From a checkpoint of a small class-conditioned image diffusion model.
Training: adamw at rate 0.0015, 10300 steps, batches of 384.
Data: trained on drawings of small networks of dots and links, 97500 training examples, 40.6 epochs.
Rows from block 3, named by matrix and row number. Rows with one number belong to one attention dimension. Each number is 128 + 24 x the weight over its row's rms, rounded and kept within 0 to 255. All counts start at 0. After the name is the row's rms in percent of the matrix's.
# q: attention query (model.blocks.3.attn.q.weight, 128x128), inputs 0-127
# k: attention key (model.blocks.3.attn.k.weight, 128x128), inputs 0-127
q.14 168 [107 118 113 138 144 116  86 176 140 109 158 127 119 172 147 106 169 159 111  88 169 133 136 156 100 134 136  99 100 127 136 114  94 131 159 159 129 128 115 159 111  97 142 111 124 160 131 132 110 110 115 109  91 107  71 162 133  79 114 114 165 152 172 155 149 160 131 112 132 134 140 111 140 147 122 131 122 173 107 129 141  78 166 127 159 127 132 151  87 146 113 153 111 100 114 123  78 134 122 121 123 130 160  79  95 110  78 134 110 120 157 129 143 117 119 124 139 122 108 169 117 142 133 165 160 144 146 133]
q.15 098 [131 126 121 155 117 109 132 108 177 162 117 144 125 154 115 131 114 117 135 121 129 135 100  86 125 114 158 116 138 108 178 132 107 147 120 134 143 140 120  90 107 137  85 128 155 122 122 160 142 120 136 120 179 101  88 114 120 115  89 140 126 160  87 104  93  93 175 117 107 181 105  96 102 129 125 118  64 139 125 151 119 145  89 156 156 113 129 119 128 151 122 169 140  98 100 114 136 111 133 110 170 120 151 153 136 138 180 121 144 130  94 148 134  62 133 122 163 150 143 150 157 157 128 150 130 158 146 142]
q.16 123 [155 141 165 131  60 139 186 102 138 186 115 102 113  88 147 171  97 114 158 139 102 120 130  80 157 159 122 163 161 122 152 135 130 109 139  83 154 134 110 138 135 145  93 140 115  95 134  88 149 158 128 148 162 139 129 108 101 134 143 130 154 107  99 149 100 117 133 127 113 150 119 150 178 114 136 129 132 108 118 116 109 122 115 141 114 143 149  97 153 166  98 121 123 150 124  95 169 128 142 156 121 107 161 141 145 123 181 153 129 141 146 123 125 127 140 113 125 161 126  63 139 106 100 135 153 121 124 136]
q.17 072 [138 123 143 126 127 111 117 144 145 149 138 126 134 135 169 135 151 133 127  87 108 146 100 135 153 117 151 117 137 186 121 130 162 163  98  79 131 110 125  89 143 122 137 147 128 116 138 120 105 142  99 160 140  91 135 160 127 121 129  81 107 124 128 125 104 117 113 118 169 142 132 147 125  99 117 156 117 130 130  58 145 120 134  89 189 162 100 134 122 126  91 131  86 129  50 132 148 145 125 127 152 115 131 149  94 112 107 150 138  90 164 137 147 116 126 163 177 126 133 150 112 108  76 107 108 154 123 164]
q.18 095 [ 99 160 121 137 111 144 191 132 131 119 131 124 113 113  97 127 121 107 153 144 107 103 136  87 137 130 115 138 156 147 128 167 122 160 117 169 131 176 124 117 155 135 161 140 118 133 125  99 131 135 119 141 134 152 197  82 143 124 157 126 149 131 151 121 138 136 127 141 110 133 109 150  97 106 147 135 182 118 100 153 135  48  96 148 111 143 134  94 143 133 122  86 129 152 140 129  97 145 112 140 102 159  72 151 125 152 126  87 116 115  94 110 128 126 118 102 124 113 116 180 129 117 131 138  93 124 129  70]
q.19 106 [118 144 124 128 148 133 113 106  84 135 125 123 106 126 123 150 138 103 112 137 123 147 154 141 112 112 109 145 132  97 134 113 117 134 113 115 136 118 145 106  78  98 135 108 150 139 130 148 144 130 139  97 116 109  80 143 151 150 106 132 140 124 132  98 113  75  88 108 127 137 135 104 140 161 137 109  80 137 135  64 119 158 130 132 120 117 148 127 124 116 149 140 189 119  90 105 145 146 149 106 174  96 175 131 165  94 128 153 124 138 142 132 102 148 160 153 165 145 142  40 155 103 163 132 115 129  96 182]
q.20 070 [130 116 135 124 165 167  94 108 108 107 169 122 154 195 112 155 130 136 120 125 135 100 160 146 122 164 116 178 145  94 131 154 122 132 128 130 132 112 125 146 142 111 138  98 113 155 133 159 146 140 132 138 124 169 190 122 127 102 117 122  92 133 140 104 126 112 112 167 124  92 126 149 128 131 116 108 138  97 137 172 176 122 172 100 115 138  82 142 122 109 167 142 159 127 138 150  99 107 108  92 128  86  99 111  95 125 154  88 138  87 119 132 135 154 140 107 107 149  97 148 135 140  97 139  71 152 126 145]
q.21 098 [139 154 163 144 111 125 109 118  98 153 118 138 126 120 188 142 133 129 167  87 145 148 109  96 176 128 146 125  68 176 137 142 147 178 117  74 112 102 140 148  92 152 123 138 125 132 123 128 150 119 132 152 135 108 107 126 138 114 153 124 102 124 148 124 104 151 159 151 147 122 149 190 115 132 124 126 164 128 142 109 140 193 132 117 167 121  92 129 115 169 101 122 111 128 123 112 130 102 124 112 191 107 109 143 144 165 109 117 108 117 138 124 116 126 136 101  97 128 150 134  89 148 135  90 102 144 146 170]
q.22 062 [154 101 173 124 122  99 138 133 119 161 164 152 116  87 151 115  96 150 126 123 108 138 135 144 126 143 162 111 115 152 105 126 156 155 135  94 100  92 139 123 113 120  92 122 131 145 105 127 113  84 161 138 102 129 120 117 105 127 156 155 148  91 125 151  99 104 154 140 130 149 130 151 130  98  90 118 121 144 122 176 128 115 108 141 168 113 109 106 168 161 108 175  94 161 144 143 155 128 128 198 120 172 102 112 143 111 141 120  96 152 166 125 105 158 168 127 143 130 131 187 115 151 145 103 132 100 147 155]
q.23 142 [116  91 145 132 166 147 137 128 147  87 132 110 129 146 104 106 145 122 118 151 112 129 132 118 108 142 126 121 134 130 155  71 145  97 149 161 127 147 123 119 163 163 120 159 137 102 125 173  97  94 140 130 124 104 135 162  97 102 139 106 139 156 109  94 107  89  78 122 105 182 115 128  90 126 135 104 115 119 154 137 133 109  78 138 107 131 185 112 139  98 120 129 147 136 124 189 100 129  95 102 118  88 102 134 170 154 183 146 116 144  99 144 128 174 104 147 156 103 143 116 113 136 137  98 128 142 125 144]
q.24 195 [ 90  79  98 136 181 137  79 135 103  85 164 149 105 150  83 127 130 123  80 153 127 115 133 147 104 119 151 120 138 137 119 126 105  99 105 139 140 105 147 144 146  99 132 112 126 125 106 181 135 123 127 105 152 128 130 133 162 175 113 149  88 142 124 139 129 143 137 133 127 160 137 111  99  86 123 110  80 122 196 102 120 128 127 132  99 128 126 137 128  48 120 145 141 115 155 163 113 112 125 171 101 156  72 142 110 157 137 112 119 122 108 145 129 114 127 155 152 120 145 146 138 134 114 111 104 150 146 112]
q.25 087 [135 123 137 143 144 135 104 117 170 100 126 141 152 154 141 151 130 145 138 130 164 120 114 120  86 122 108 120 124 117 123 137 136 132 142 118 134 142 131 145 139 139 123 120 156 117 137 107 122 162 109 119 125 159 151 136 132 112 124 129 135 125 154 128 166 100 134 115 106  88 103  83 128 125 130 164 171 136 114 232 174 176 129 141 123 140 100 132 144 139 151 125  31  84 111 132 114 135 129 141 120 133 100 129 136 129 116 108 145 150 113 118 163 117 133  77 151 115 110 141 111 135 181 189 148 136 125  94]
q.26 112 [118 141 184 138  96 128 145  88 123 139 115 125 173 106 134 117 148 135  93 143 159 107 132 105 113 127 179 113 148 146 112 138 150 174 117 155  90 150 137 124 157 121 142 183 106 143 138 134 114 129 144 148 174 180 101 159 125  93 122 118 140 109 159 116 120 123 113 138 120 104 146 131 132 145 148  91 173 122  59 136 148 110 107 110 164 136 114 138 138 145 154 111 166 138 133 146  87 120 104 119 167  63 123 100 121  98 110 123 124 119 135  92 150  99 103 133 152 108  98 122 117 126 150 104 153 108  98 140]
q.27 076 [125  73 129 131 135 136  92 156 154 124 154 110 139 115 158 110 127 148 119 121 160 135 159 150 114  96 175 135 125 161 118 148 137 129 127  76 141 148 117 134 163 135 119 119 103 191 175 131 143 124 132  92 157 103 155 136  99 129 124 127 105 156  49 133 114 168  84 164 137 113 116 121 151 115 120  96 108 102 117 150 148  99 116 135 145 176 108 137 109 131  75 141  82  93 154  89 156 143 128 136  94 132 113 113 141 106 146 110 127  96 120 140 122 120 140 115 102 139 107 151 167 155 132 149 126 119 131 108]
q.28 085 [ 96 122 105  93 170  87 146 152  90 106 113 182 121 119  93 169 129 125 105 161 116 118 147 171 119 131 158  98 162 107  75 121 132 139 121 150 118 154 160 112 110 125 119 146  79 117 141 117  74 142 113 120 121 156 160 135 125 159 154 147 156 125 138 136 141 139 110 134 101 131 130 137  85 104 180 110 106 129 139 128 128  79 134 130 114 145 149 122 113  78 147 147  99 125 156 138 100 145 108 177  97 129 100 165 127 134 111 102 179 129 128 108 171 124  97 158 141 100 134 108 122 125 105 111 127 130 123 103]
q.29 080 [137  97 133 123 113 166 145 134 140 116 198 119 144 115  98 161  91 137 101 115 107 115 117 133 124 108 135 131 142 166 132 154 125 169 116 133 101 117 129 134 176 122 159 125  84  91 109 100 131 130 141 127 126 175 125 153 140 159 170 125  88 115 159 135  99 130 134 100 123  73 129 141 126 132 117 114 160  86 128  95 117 132 105 123  94 137 161 129 136  79 147 116  89 138 131 160 143 150 127 171  88 130  68 134 107 142 124 117 171 121 108 134 141 124 115 158 181 151 104 167 147  92 105 120 114 129 123 133]
q.30 081 [133 152 154  99 122 100 166 131 126 107 121  60 131 106 115 162  90 128 121 153 121 139 158 129 165 145 128  90 145  95 159 115 109 137 124 146 137 146 121 140  99 146 150 119 117 136 141 143 109 112 113 159 135 150 139 107 136 147 135 158 156 159 150 141 131 105 134 152  86 166 115 149  89 105 174  89 139 131 116 136 116  99 146 183 147 122 150 109 129 141 126 156 113 166 140 130 103 131 121 151 145 126 118 161  92 155 228  87 118 120 126 112 169 117 114 142 122 105 111 106 107 127 132 137 121 151 179 127]
q.31 085 [115  99  99 107 105 117 129 156 105 158 109 152 119 150  96 124 153 107 101 152 130 130 155  88 143 141 134 144 112 165 155 119 106 145 129 102 106 155 165 135 159 124 125  93 118 136 134 136 114 133 142 117 132 105 161 146 102 127 160 109 154 138 117 113 118 126 157 176 120 160 153 155 133 186 161 126 123 144 124  72 121 107  68 144 102 130  64 127 143 144  80 131 155 182 134 126 155 137 127  93 162 121 131 166 137 123 125 103 153  97 127 120 117 132 141 139  98 123 113 152 135 177 155 127  94 127 178 154]
q.32 156 [121 119 155 147 180 136 126 150 106  94 100 124 100 107  70 104  71 131  94 152  90 123 113 103 120 109 126 157 174 148 149  80 148 112 127 164 122 122 151 112 113 159 115  92 135 111 143 193 151 131 135 123 132 113 168 126 131 168 116 127  98 128 136 165 121  83 143 135 107 182 113 109 102 122 139 126  81 133 127  97 108 139  89 119 101 119 122 117 154 104 142 124 142 103 123 172 115 138 115 122 132 155 106 162 117 121 161 136 128 149 118  93 114 154 121 153 101 102 131 131 138 143 162 105 108  87 108 118]
q.33 072 [119 119 134 131 134 133 133 108 119 100 105 145 133 130 133 126 134  88 144 119 145 141 138 127 116 154  90 160 134 110 112  97 139 129 138 145 128 156 125 143  83 127 143 126  82 187 162 116  70 104 148 134 139 158  88 114 156 110 152 145 167 116 176 113 140 152 125 122  88 130 103 126 146 140 141 132 183 131 136 141 147 110 142 144 113 163 198 158 124 128 173 141 123 118 146 133  86 103 143 133 171 154 106 127 189 141 113 105 111 130 128 112 116 155 139  79 182 137 110 115 138  97 133 164 125 118 147  94]
q.34 195 [101 103 124 135 174 133  97 119 107  94 131 143 143 197 137 133 175 175 126 146 153 102 143 149 116 138 113  61 118 127 121  89  75 115 164 142 127 124 130 152 152 101 139 132 139 158 168 159 106 105 123 101 111 107 122 155 128 110 121 120 185 156 101 137 137 149 126 135 155 141 141 132  71 113 135  96 127 144 130 118 151 101 111 149 127 105 133 118 102 114 108 140 139 146 106 119  82 122 108 143 116 140 148  99 148 115 162  77 116 104  86 130 132  90 109 107 115 116 146 112 101 149 136 118 111 176 131 149]
q.35 085 [128 152 110 103 125 124 119 144 144 119 152 116 126 162 120 120 122 125  78 128 127 127 123 172  96 124  91 121 166  83 155 137  90 132 142 152 151 145 137 122 111  94 150 149 161 140  92 132 135 102 127  98 150 142  81 126 124 103  91 145  79 112 116 137  78 100 104 111 134 110 143 100 140 165 107 138 100 131 107 112 105 100 147 125 112 116 219 151 120 107 159 133 162 144  92 152  87 173 138 102 125 127 118  94 129 120 136 122 141 134  89 124 165 131 140 142 175 166 130 115 149 108 109 153 130 142 107 115]
q.36 112 [112 120 121 139 170 130 158 132 113  86  83 116 118 171  74 133 151 117 147 115 119 111 123  91  74 123 115 156 144 135 158 136 135 148 122 160 112 114 116 128 160 134 132 114 160  93 121 162 132 124 109 126 143 127 149 164 126 114 125 165 139 147 102 110 144  92 113  93 103 154 140 101 110 164 148 105  65 148 135 154  99  94 137 140  69 100  63 119 111  91 125 125 135 137 156 137  87 137 127 107 132 120 147 164  95 148 178 121 172 133 125 136 137 119 106 104 102 111 147 143 143 154 126 142 101 131 141 121]
q.37 082 [174 138 121 112 111 110 122 130 180 155 145 142 106 126 175 122 128 132 160  87 105 128 141 128 196  92  81  87  94 150 141 156 154 138 112 129 139 113 105 131 133 131 159 143 169 137 133 124 115 122  91 155 118 130 119 161 111 142 143  93 103 159 125 131 125 116 157 150 151 123 112  99 139  92 113 177 143 130 120 119 133 142 116 138 161 149  97  92 123 147 106 113 106  91 133  77 160 122 122 124 112 105 186 138 122  84 108 184 105 100 152 114 117 108 153 113 120 155 136 123 135 110 138 109 167 129 117  97]
q.38 069 [111 144 136 120 154 132 121 117 108  82 134 169  97 147  84 149 122 130 135 165  71 134 154 126  79 130 115 208 158 157 127 111 116 127 138 135 140 109 168 143 120 117 124 106 125 137 103 184 122 146 121 132  92  79 169 109 110 130 115  92 121 161 120 111 140 120 110  95 140 153 124 124 112 179 144 110  92 117 136 139 147 130 120 130 123 111  70 128 119 111 148 133 139 128 132 133 146 116 124 137 208 151 112 125 113 133 132  97  96 118 137  97 100 111 136 119 124 127 153 160 111 128  91 162  95 152 124 149]
q.39 088 [124 122 120 126  95 123 154 119  93 102 125 123 144 139  88 110  78 110 102 142 106 158 107 134  93 144 170 170 139 131 126 101 138 115 137  99 117 125 117 125  74 128 114  78  73 129 108 149 136 139 120 135 140 101  73 143 122 172 109 158 137 130 120 151 156 114 149 112 157 191 112 117 115 152 122 153 116 128 136 132 113 130 103 114 142 139 173 135 124 124 122 165 126  68 100 131 124 126 146 148 188 163 121 166 134 148 164 149 137 110 135 136 109 144 144 134 157  72 159  91 150 142 109 117 130 140 153 109]
q.40 063 [137 124  83 136 153  99  92 113 116 150 132 156 136 114 108 169 127 136 129 151 142 114  71 175 148 120 128 137 182  66 109 119 122  90 143 125 183 137  90 131  96 131 125 158 144 167 121 135 118 130 130  90  81 131 113  77 118 124 106 128 139 122  80 117 113 121 136 157 124 106 137 152 120 126 123  90 125 103 117  79 125 144 110 162 102 132 158 107 100 133 154 149 120 133 152  78 121 118 124 119  77  98 158 135 145 116 136 150 109 150 116 119 161 162 143 116 105  99 141  83 148 111 148 120 139 131 124 151]
k.14 078 [115 165 124 147 142 117  87 133 145 120 131 128 135 114 138 159 137 100  74  87 151 138 157 162  94 138 127 147 165 113 116 136 129  97 130 157 161 133 151 148  78 130 112 105  86 143 120  77 123 123  94 113 115 112 123 140 129 115 106 111 132 126 101 123 133 144 145 143 126  94 113 111 113 153 137 139  69 136 113 101 136 116 173 113 135 127 166 136  95 128 150 124 174 115 115 181  94 111 103  91 122 105 155 104 113 113  65 125 142 139 141 107 174 114 156 143 133 110  89 174 175 113 105 151 144 132 149 120]
k.15 078 [158 158 143 129 133 122 149 122 130 137 125 134 157 137 121 132 119 161 114 138 129  99 114 123 101 109 142 148 160 116  78  98 139 129 150 160 129 155 106  89 111 132 110 124 141 152 151 115 137 138  89 118 142 127  79 116 142  98 114 131 120 130  67 106 140 137 153 120 172 106  91 158 137 159 103 141 100 122 130 104 183 110 125 137 159 129 158  96 147 159 108 168 165 146 122 134 137 184 115  92 159 124 173 125 153 165 134 172 125  79 122 124  70 118 122 111 124 106 110 145 141 103 150 109 145 151  97 172]
k.16 078 [131 126 149 114 123 103 138 139 161 162 153 131 128 133 174 130 137 142  99 119 128 139 138 113 182 124 130 130 116 146 161 123 124 113 171  86 130 148  81 134 150 152  96 131 109 118 123 117 139 121  97 174 129 111 145 128 118 121 117 126 206 164  83 115 115 131 122 158  90 173 124 110 172  85 125  95 113 118 123 147 159 118 136 122 138 155 123 122 153 145  64 128  89 177 130  88 129 127 137 158  59 112 122 110 140 120 136 163 121 135 143 116 140 108 143 123 164 123 105  98 125 116 115 119 167  94 135 125]
k.17 101 [125 138 119 135 133 123 125 153  94 118 132 106 117 125 137 138 143 115 151  98 126 153 106 155 154 135 163 156 123 158 138 155 158 188 104  93 113 116 146 118 150 121 123 120 158 128 126 109 106 133 103 127 145 128 150 134  92 151 140 105 139 157 104 140 129 116 125 133 126  98 143 169 123 133 113 101 128  90 102  32 132 127 129 124 175 114 104 129 113 126  53 141 130 167 114 116 150 142 115  98 126  97 128 117  93 129 103 120 147 117 120 150 133 108 147 174 192  82 140 111 134 147 113 146  77 125 118 176]
k.18 085 [116  80 152 110 154 118 163 136 113  84 155 127 116 135 127 131 122 134 132 177 114 132 138 140 101 158 127 140 138 135 113 127 108 145 117 165  89 145  98 120 150 138 124 122  87 122 137 138 117 116 116 123 119 130 181 118 170 168 152 156 141 124 135 128 124 135 131 117  90 181 137 140  98 115 181 108 135 141 135 182  92  91 117 134 109 154 117 131 119  56 159 131 105 112 143 112 109 133 147 117 113 172  60 154 159 160 148 107 143 117 113 130 117 138 125 124 104 120 100 180 111 139 122 120  91 117  91  92]
k.19 128 [116 129 109 136 147 105 123 116 109 132 126 115  99 156 148 142 131 130 106 145 136 130 133 115 150 120  91 155 127  86 146 122 107 151 161 124 119 140 130 130 100 111 144 131 129 148 107 127 143 118 138 131 130 136  93 119 116 138  97 101 136 107 112  98 148  64  99 124 149 123 137 101 120 129 139 109 105 120 126  58 124 133 157 101 145 125 182 101 109 134 133 145 156 168 100 124 129 135 136  81 163  53 189 128 134 103 114 148 115 143 113 115  88 127 146 145 154 131 123  40 130 104 169 125 127 139 111 186]
k.20 099 [146 122 162 136 134 168 130 134 138  86  88 126 117 166 110 112 147 111 105 154 116 140 146 125 114 152  92 136 132  96 142 145 144 146  83 135 157 119 138 120 109 125 119 119 164 142 122 127 139 146 121 120 119 144 193 130 102 118 119 115  66 142 135 122 138  89 118 144 122 115 125 160 116 168 137 114 125 124 152 185 153 110 127 139 104 128  87 135 125 122 184 130 185 133 140 144  96 125 120  68 159 104 101 103  88 129 121  84 148 156 133 135 142 167 154  92  99 156 116 149 112 106 108 174  94 142 142 143]
k.21 106 [134 131 173 137 114 136 107 148  87 147  58 142 123 142 177 141 127 145 166 101 116 157 122 145 188 131 140 108  98 157 118 125 140 157  93 100  93  93 146 108  78 130 127 134 133 123 127 106 145 145 152 145 155  99 120 159 143 127 163 128 122 123 121 126 132 145 119 147 170 125 127 223 137 111 123 110 144 131 130 109 170 140 116 121 145 117  92 130 148 141  79 139 144 158  89 130 139 121 110 119 190 108 113 141 127 143 134 145 152 111 138 156 131 151 133 121 116 121 117  89 117 124 136  96 120 152 146 163]
k.22 092 [129 116 160 119 133 122 135 123  97 162 167 140  89 122 139 146 119 121 125 121 128  98 138 136 118 142 206 102 110 180 125 129 123 113 114  96 111 120 123 126 110 121 116 140 136 120 116 150 125 117 138 118 136 124 117 134 116 168 159 168 135 107 134 126 104 136 170 149 133 175 129 192 119 107 103 105 165 123 145 173 121 117 120  97 167 134 114 107 129 153  96 104 111 121 137 110 133 134 121 228  98 151  97 151 143 111 162 150 148 133 131 122 107 119 134 140 147 139 127 175 111 170 150  81 113  89 116 125]
k.23 075 [126 144 113 109 123 133 131 117 160 155 112 122 170 125 161  98 117 153 144  99 146 170 104 124 127 133 102 110  65  74 127 180 159 108 121 120 142 128 101 124 161 151 147 186 166 120 132  96 105 129 130 135 116 129 101 110 133 128 142 120 161 123 113 137 131 120  88 140 141 161 145 157 149 159 122 142 169 108 138 119 120 112  91 152 149 142 197 129 129 163 100 134 115 160 140 102 119 156 134 125 138 146 129 119 164 143 162 170 120 135 111 163 202 128 126 137  95 121 104 151 111 122 151 106 134 103 104 143]
k.24 105 [ 71 116 115 141 126 132 114 150 114 106 149 150 120 139 115 151 152 112  91 128 118 123 118 132 119 138 164 133 134 171 117 131 107 123 134 101 125 100 157 146 158 124 131 130 139 114 141 140 121 119 105 117 129 146 107 118 140 176 129 127 108 139 174 188 131 163 112 117 161 132 118 112  89  65 117 127 144 124 173  92  85 104  91 137 111 116 139 129 119  86  89  94  88  89 160 135  80  94 122 181  91 142  91 145  99 138 111 109 138 116  83 136 156 116 102 148 141 131 112 124 108 132 161 138  99 151 147  93]
k.25 095 [ 89 114 149 115 180 132 111 148 134 103 117 158 139 115 130 134 134 119 111 150 134  81 138 123  34 150 144 170 115 135 100 121 151 119  94 133 159 117 134 156 153 133 141 102 130 136 117 120 128 124 131 124 120 157 136 135  90 120 107 119 112 124 164  94 133 145 140 125 110  85 119 114 114 151 149 127 138 123 146 208 139 135 158 115 120 135 128 154 118  98 184 153 133  95 136 144 114 118 127 152 145 121 102 104 140 164 101  88 133 134 149 139 120 160 107  92 162 133 118 195 120 123 157 183 128 127 138 112]
k.26 086 [119 106 144 139  93 129 111  99 101 145 165 135 148 143  95 117 125  96  96 162 142 123 114 103 153 139 137 118 132 147 145 143 146 164 137 137  90 127 124 103 170 126 136 144  64 132 124 141 124 129 172 166 158 156 107 110 136  98 125 104 105 130 156 139 129 129  89 103 159 151 171 171 101 137 134 136 159 143  78 120 120 141 106 104 120 141 132 121 152 129 113 120 181 167 151 117 119 127 126 126 172 126 118 105 120  50 129 158 130 111 130 117 154 135 154 123  93 148 107 104 104 133 139  81 121  94 182 144]
k.27 116 [132 130 134 118 103 106 127 155 159 133 168 107 119 129 119 152 148 138 117 140 126 134 126 122 112 119 162 128 118 164 106 152 155 111 101  98 140 151 131 160 195 132 107 122  74 161 174 115 119 109  65 102 128 127 106 164 121 154 133 131 126 134 115 163 129 192 127 140 103 112 101 180 131  97 121 140 111 135 113 150 123 125 109 118 132 129  62 129 110 130  89 126 109 104 166 147 139 144 122 161  64 152 132 126 115  95  98 132 147 124 147 146 112 154 128 146  81  98 100 129 148 153 123 163 146 130 142 100]
k.28 087 [ 86 107  85 113 135 110 154 118  79  89 126 145 129 117  97 138 132 113 107 142 133 115 122 120 163 129 136 113 118 147 151 127 115 159  96 149 139 141 141 101 152 128 153 149 133 110 101 146  95 150 155 109 132 166 168 108 150 147 142 175 133 125 141 147 122 101 107 126 123 112 136 152  84  98 129 120 131 103 123 148 100 120 158 116 109 153 159 117 115  64 163 118  91  91 135 130  85 162 131 170  94 127  74 138 133 149 125  97 149 130 108 113 126 160 118 157 184 106 132 134  80 125  97 113  74 140 137 113]
k.29 115 [130 103 126 108 149 141 120 106 128 116 138 111 135 129  98 137 133 114 117 122 132 157 138 144 136 100 107 106 155 169 130 132  91 133 114 138 115 137 122 116 187 113 148 149 140 114 136 147 111 134 138 123 106 172 166 113 128 162 159 155  77 141 203 150 102 146  91 134 121 128 110 123 128  93 121 117 125  93 152  84 120 116 112 105 109 127 147 124 131 102 155  99 116 136 144 111 104  84 136 146  89 138  39 137 109 135 114  95 137 147 100  96 171 129 115 139 157 119 132 179 101 150 113  92  91 104 115 103]
k.30 083 [130 105 117 136 138 106 133 149 135 101 131  54 114 121  99 132 122 151  99 133 131 144 122 132 118 129 128  73 164 121 162 113 105 154  98 140 151 137 127 115  98 132 140 107 128 115  81  82 102 141  87 172 138 136 110 121 159 125 118 125 131 130 106 135 157  87 136 122  70 129 166 159  96 102 130 122  96 120 220 135 135 142 119 138 164 139 148 144 142 112 136 104 130 167 159 164  94 155 109 163 146  85 119 140 114 139 122 144  72 128 102 127 136 141 126 113 172 127 113 130 111 135 144 133 135 108 112 119]
k.31 088 [112 118 161 119 106 118 106  93  90 138 118 146 112  99 141 116 113 107 144  97  98 176 130 111 166 114 121 129 132 156 106 129 115 123  94 118 106 160 151 139 142 124 116 127  60 124 163 127 143 144 125 117 153  91 178 121 120 159 136 140 141 109 119 151 148 129 146 124 150 158 125 151 157 136 148 117 104 157  97  64  74 129 127  94 151 134  44 127 108 140 106 172 155 195 120 122 141  95 125 123 153 158 147 158 129 115 107 117 131 136 167 143 113 144 110 146  84 127 128 118 129 137 130 121 121 121 126 147]
k.32 077 [112 152 186 120 140 132 148 108  78  93 149 123 130 131  63 110 148 109 149 198 128 150 123 128 119 140 139 118 170 129 129 100 137 136 150 147 137 136 166  93  66 121 157 106 147 141 111 144 101 146 149 133 145 120 164 149 125 115 117 134 143 127  96 136 149 132 139 113 100 153 148  96  80 125 171 145 116 131 132  82 102 124 107 149 138 162 113 141  86 103 153 131 158  91  74 138 119 146 119 104 186 134 118 124 162 107 139 133 130 100 122 131 153 122 122 154 136 129  95 111 116 152 136 140 107 158 107 120]
k.33 103 [ 83 115  95 116 132 150 144 102 100 101 114 121 124 139 144 174 129 116 127 164 130 136 148 100 118 136  72 108 129  93 108 128 105 116 149 137 144 135 140 134  78 131 152 137 122 115 120 172 107 111 145 128 108 153  83 108 148 122 129 158 124 108 165 101 150 108  95 128 118 179 150 122 130 151 117 121 147 126 128 136 103 132 124  96  99 143 237 162 126  96 200 127  99 119 106 140  73 138 160 137 157 136 127 120 156 103 138 101 118 127 111 103 119 160 113 132 150 142 134 148 116 135 136 137 132 136 117 129]
k.34 062 [112 137 124 126 165  74 106 148  94 155 175 137 116  99 148 129 119 160 119 135 111 127  90 152 191 128 159 133  92 135 105  97 150 135 145 123 162 124 136 127 137 117 121 130 131 100 119  97 126 145  94 104 117  97 164 142 132 154 119  98 127 117 148 170 149 117 147 113  92  89 117 136 113 126 110 122 148 130 169  99 142 167 112 162 123 107 132 147  92 150  80 154  63 122 172 152 143 109  99 184 107 145 129 112 134 166 152  98 113 144 152 122 122 111 136 142 126 128 177 110  91 121 113 117 147 123 119 137]
k.35 127 [139 128 102 141 116 148 115 115 148 120 146 106 135 137  96 124 111 127 111 123 123 134 115 165 141 126  77 135 171  58 168 115  95 114 155 166 156 141 113 118 108 109 149 134 169 144 123 126 125 133 145 108 113 167  96  99 140 117  91 133 103 120 121 130 125  58  96 101 119  97 138  86 137 165 116 103  98 127 118  94 105 101 171 124 125 119 238 129 125 114 171 130 128 138 116 131 111 138 145 110 108 116 143 102 110 142 129 128 133 140 109 118 130 128 147 165 163 107 137 126 166 105 115 116 118 115 122 115]
k.36 084 [103 122 179 139 183 134 118 106 114  90 116 127 133 164  75 114 141 105 136 121 132 132  89 158  98 140 128 177 113 114 131 121 141 109 117 177 119 112 130 158 134 128 136  73 154 137 147 140 144 156 107 122 135 113 171 130 111 130 130 114 191 132 155 131 148 138 111 107 148 143 140 109 106 153 135 137 128 169 144 148 155  98 126 145 111 120  49 136 115 100 143 146 168 120 117 171 104 134 111  93 171 121 115 123 130 145 112  87 134 113 125 146 159 122 127 119  83 101 157 147 112 102 143 156 105 100 154 111]
k.37 093 [176 112  82 137 117 119 161 149 213 136 116 133 138 116 150 120 149 161 133 139 128 123 123 117 119 111 134 161 117 165 112 161 147 134 113 127 130 158 122 123 189 141 132 153 160 151 129  92 111 138 109 123 177 119 124 139 105 154 157  83 132 125  90 120 115  94 111 111 105 144 120  86 136 101 117 145 110 105 106  93 117 140 164 119 136 122  91 111 127 158 114 133 134  90 141 114 148 161 110  97 111 112 181 106 122  82 146 140 103 144 156 114 146  98 142 131 142 108 152 157 169 121 132 168 158  99 122 105]
k.38 089 [127 140 161 127 125 153 131 125  81  95 107 145 105 149  74 125 141  78 141 132 103 105 109 110  85 161 109 199 127 129 128 101 152 114 122 112 150 100 135 142  71 125 110  93 144 137 153 138 132 135 105  95 128  98 176 121 126 140 129 136 142 111 128 116 156 130 114 136 141 138 107 157 118 157 116 144  96 145 130 122 114 143 105 146 125 109  88 152  95 112 131 142 157 144  90 153 100 130 141 107 191 127 132 123 125 114 162 118 165 123 154 152 108 172 145 138  90 119 120 126 127 133 106 206  92 148 120 138]
k.39 087 [118 146 143 108 141 126 149 100  72 127 120 118 123 117 135 133 143 102 146 107 130 146 153 124 140 103 142 139 170  89 130 121 144 109 133 110 132 125 121 117  73 132 102 149 100  98 147 149 113  97 143 131 132  99  79 131 134 152  91 137 142 135  99 128 128 125 115 158 151 163 142 161 114 147 120 129 134 134 152  94 154 149  75 141 102 143 205 133 140 150 139 113 120  99  88 153 106  69 128 152 171 148 162 126 125 135 177 144 173 117 107 112 100 152 106 152 175 107 124  86 128 112 100 131 131 161 156 143]
k.40 096 [163 139  75 142 138 115 112 118 137 139  96 146 108 120 120 157 139 146 102 123 117 121 134 138 170  95 111  77 148  90 145 157  93 154 115 118 168 116 104  84 119 118 117 129  95 102 117 106 135 153 106 122  93 170 121 125 116 141 109 125 133 136  93 110 138  71 120 151 117 102 108 112 135  87 141 108  72 105  91 130  98 132 151  97 134 127 144 135 143 146 142 131  89 123 166 102 152 143 130  95  57  63 179 146 144 105 121 120 107 142 142 139 138 138 126 122 159 138 157  94 120 124 123 135 146 144 113 129]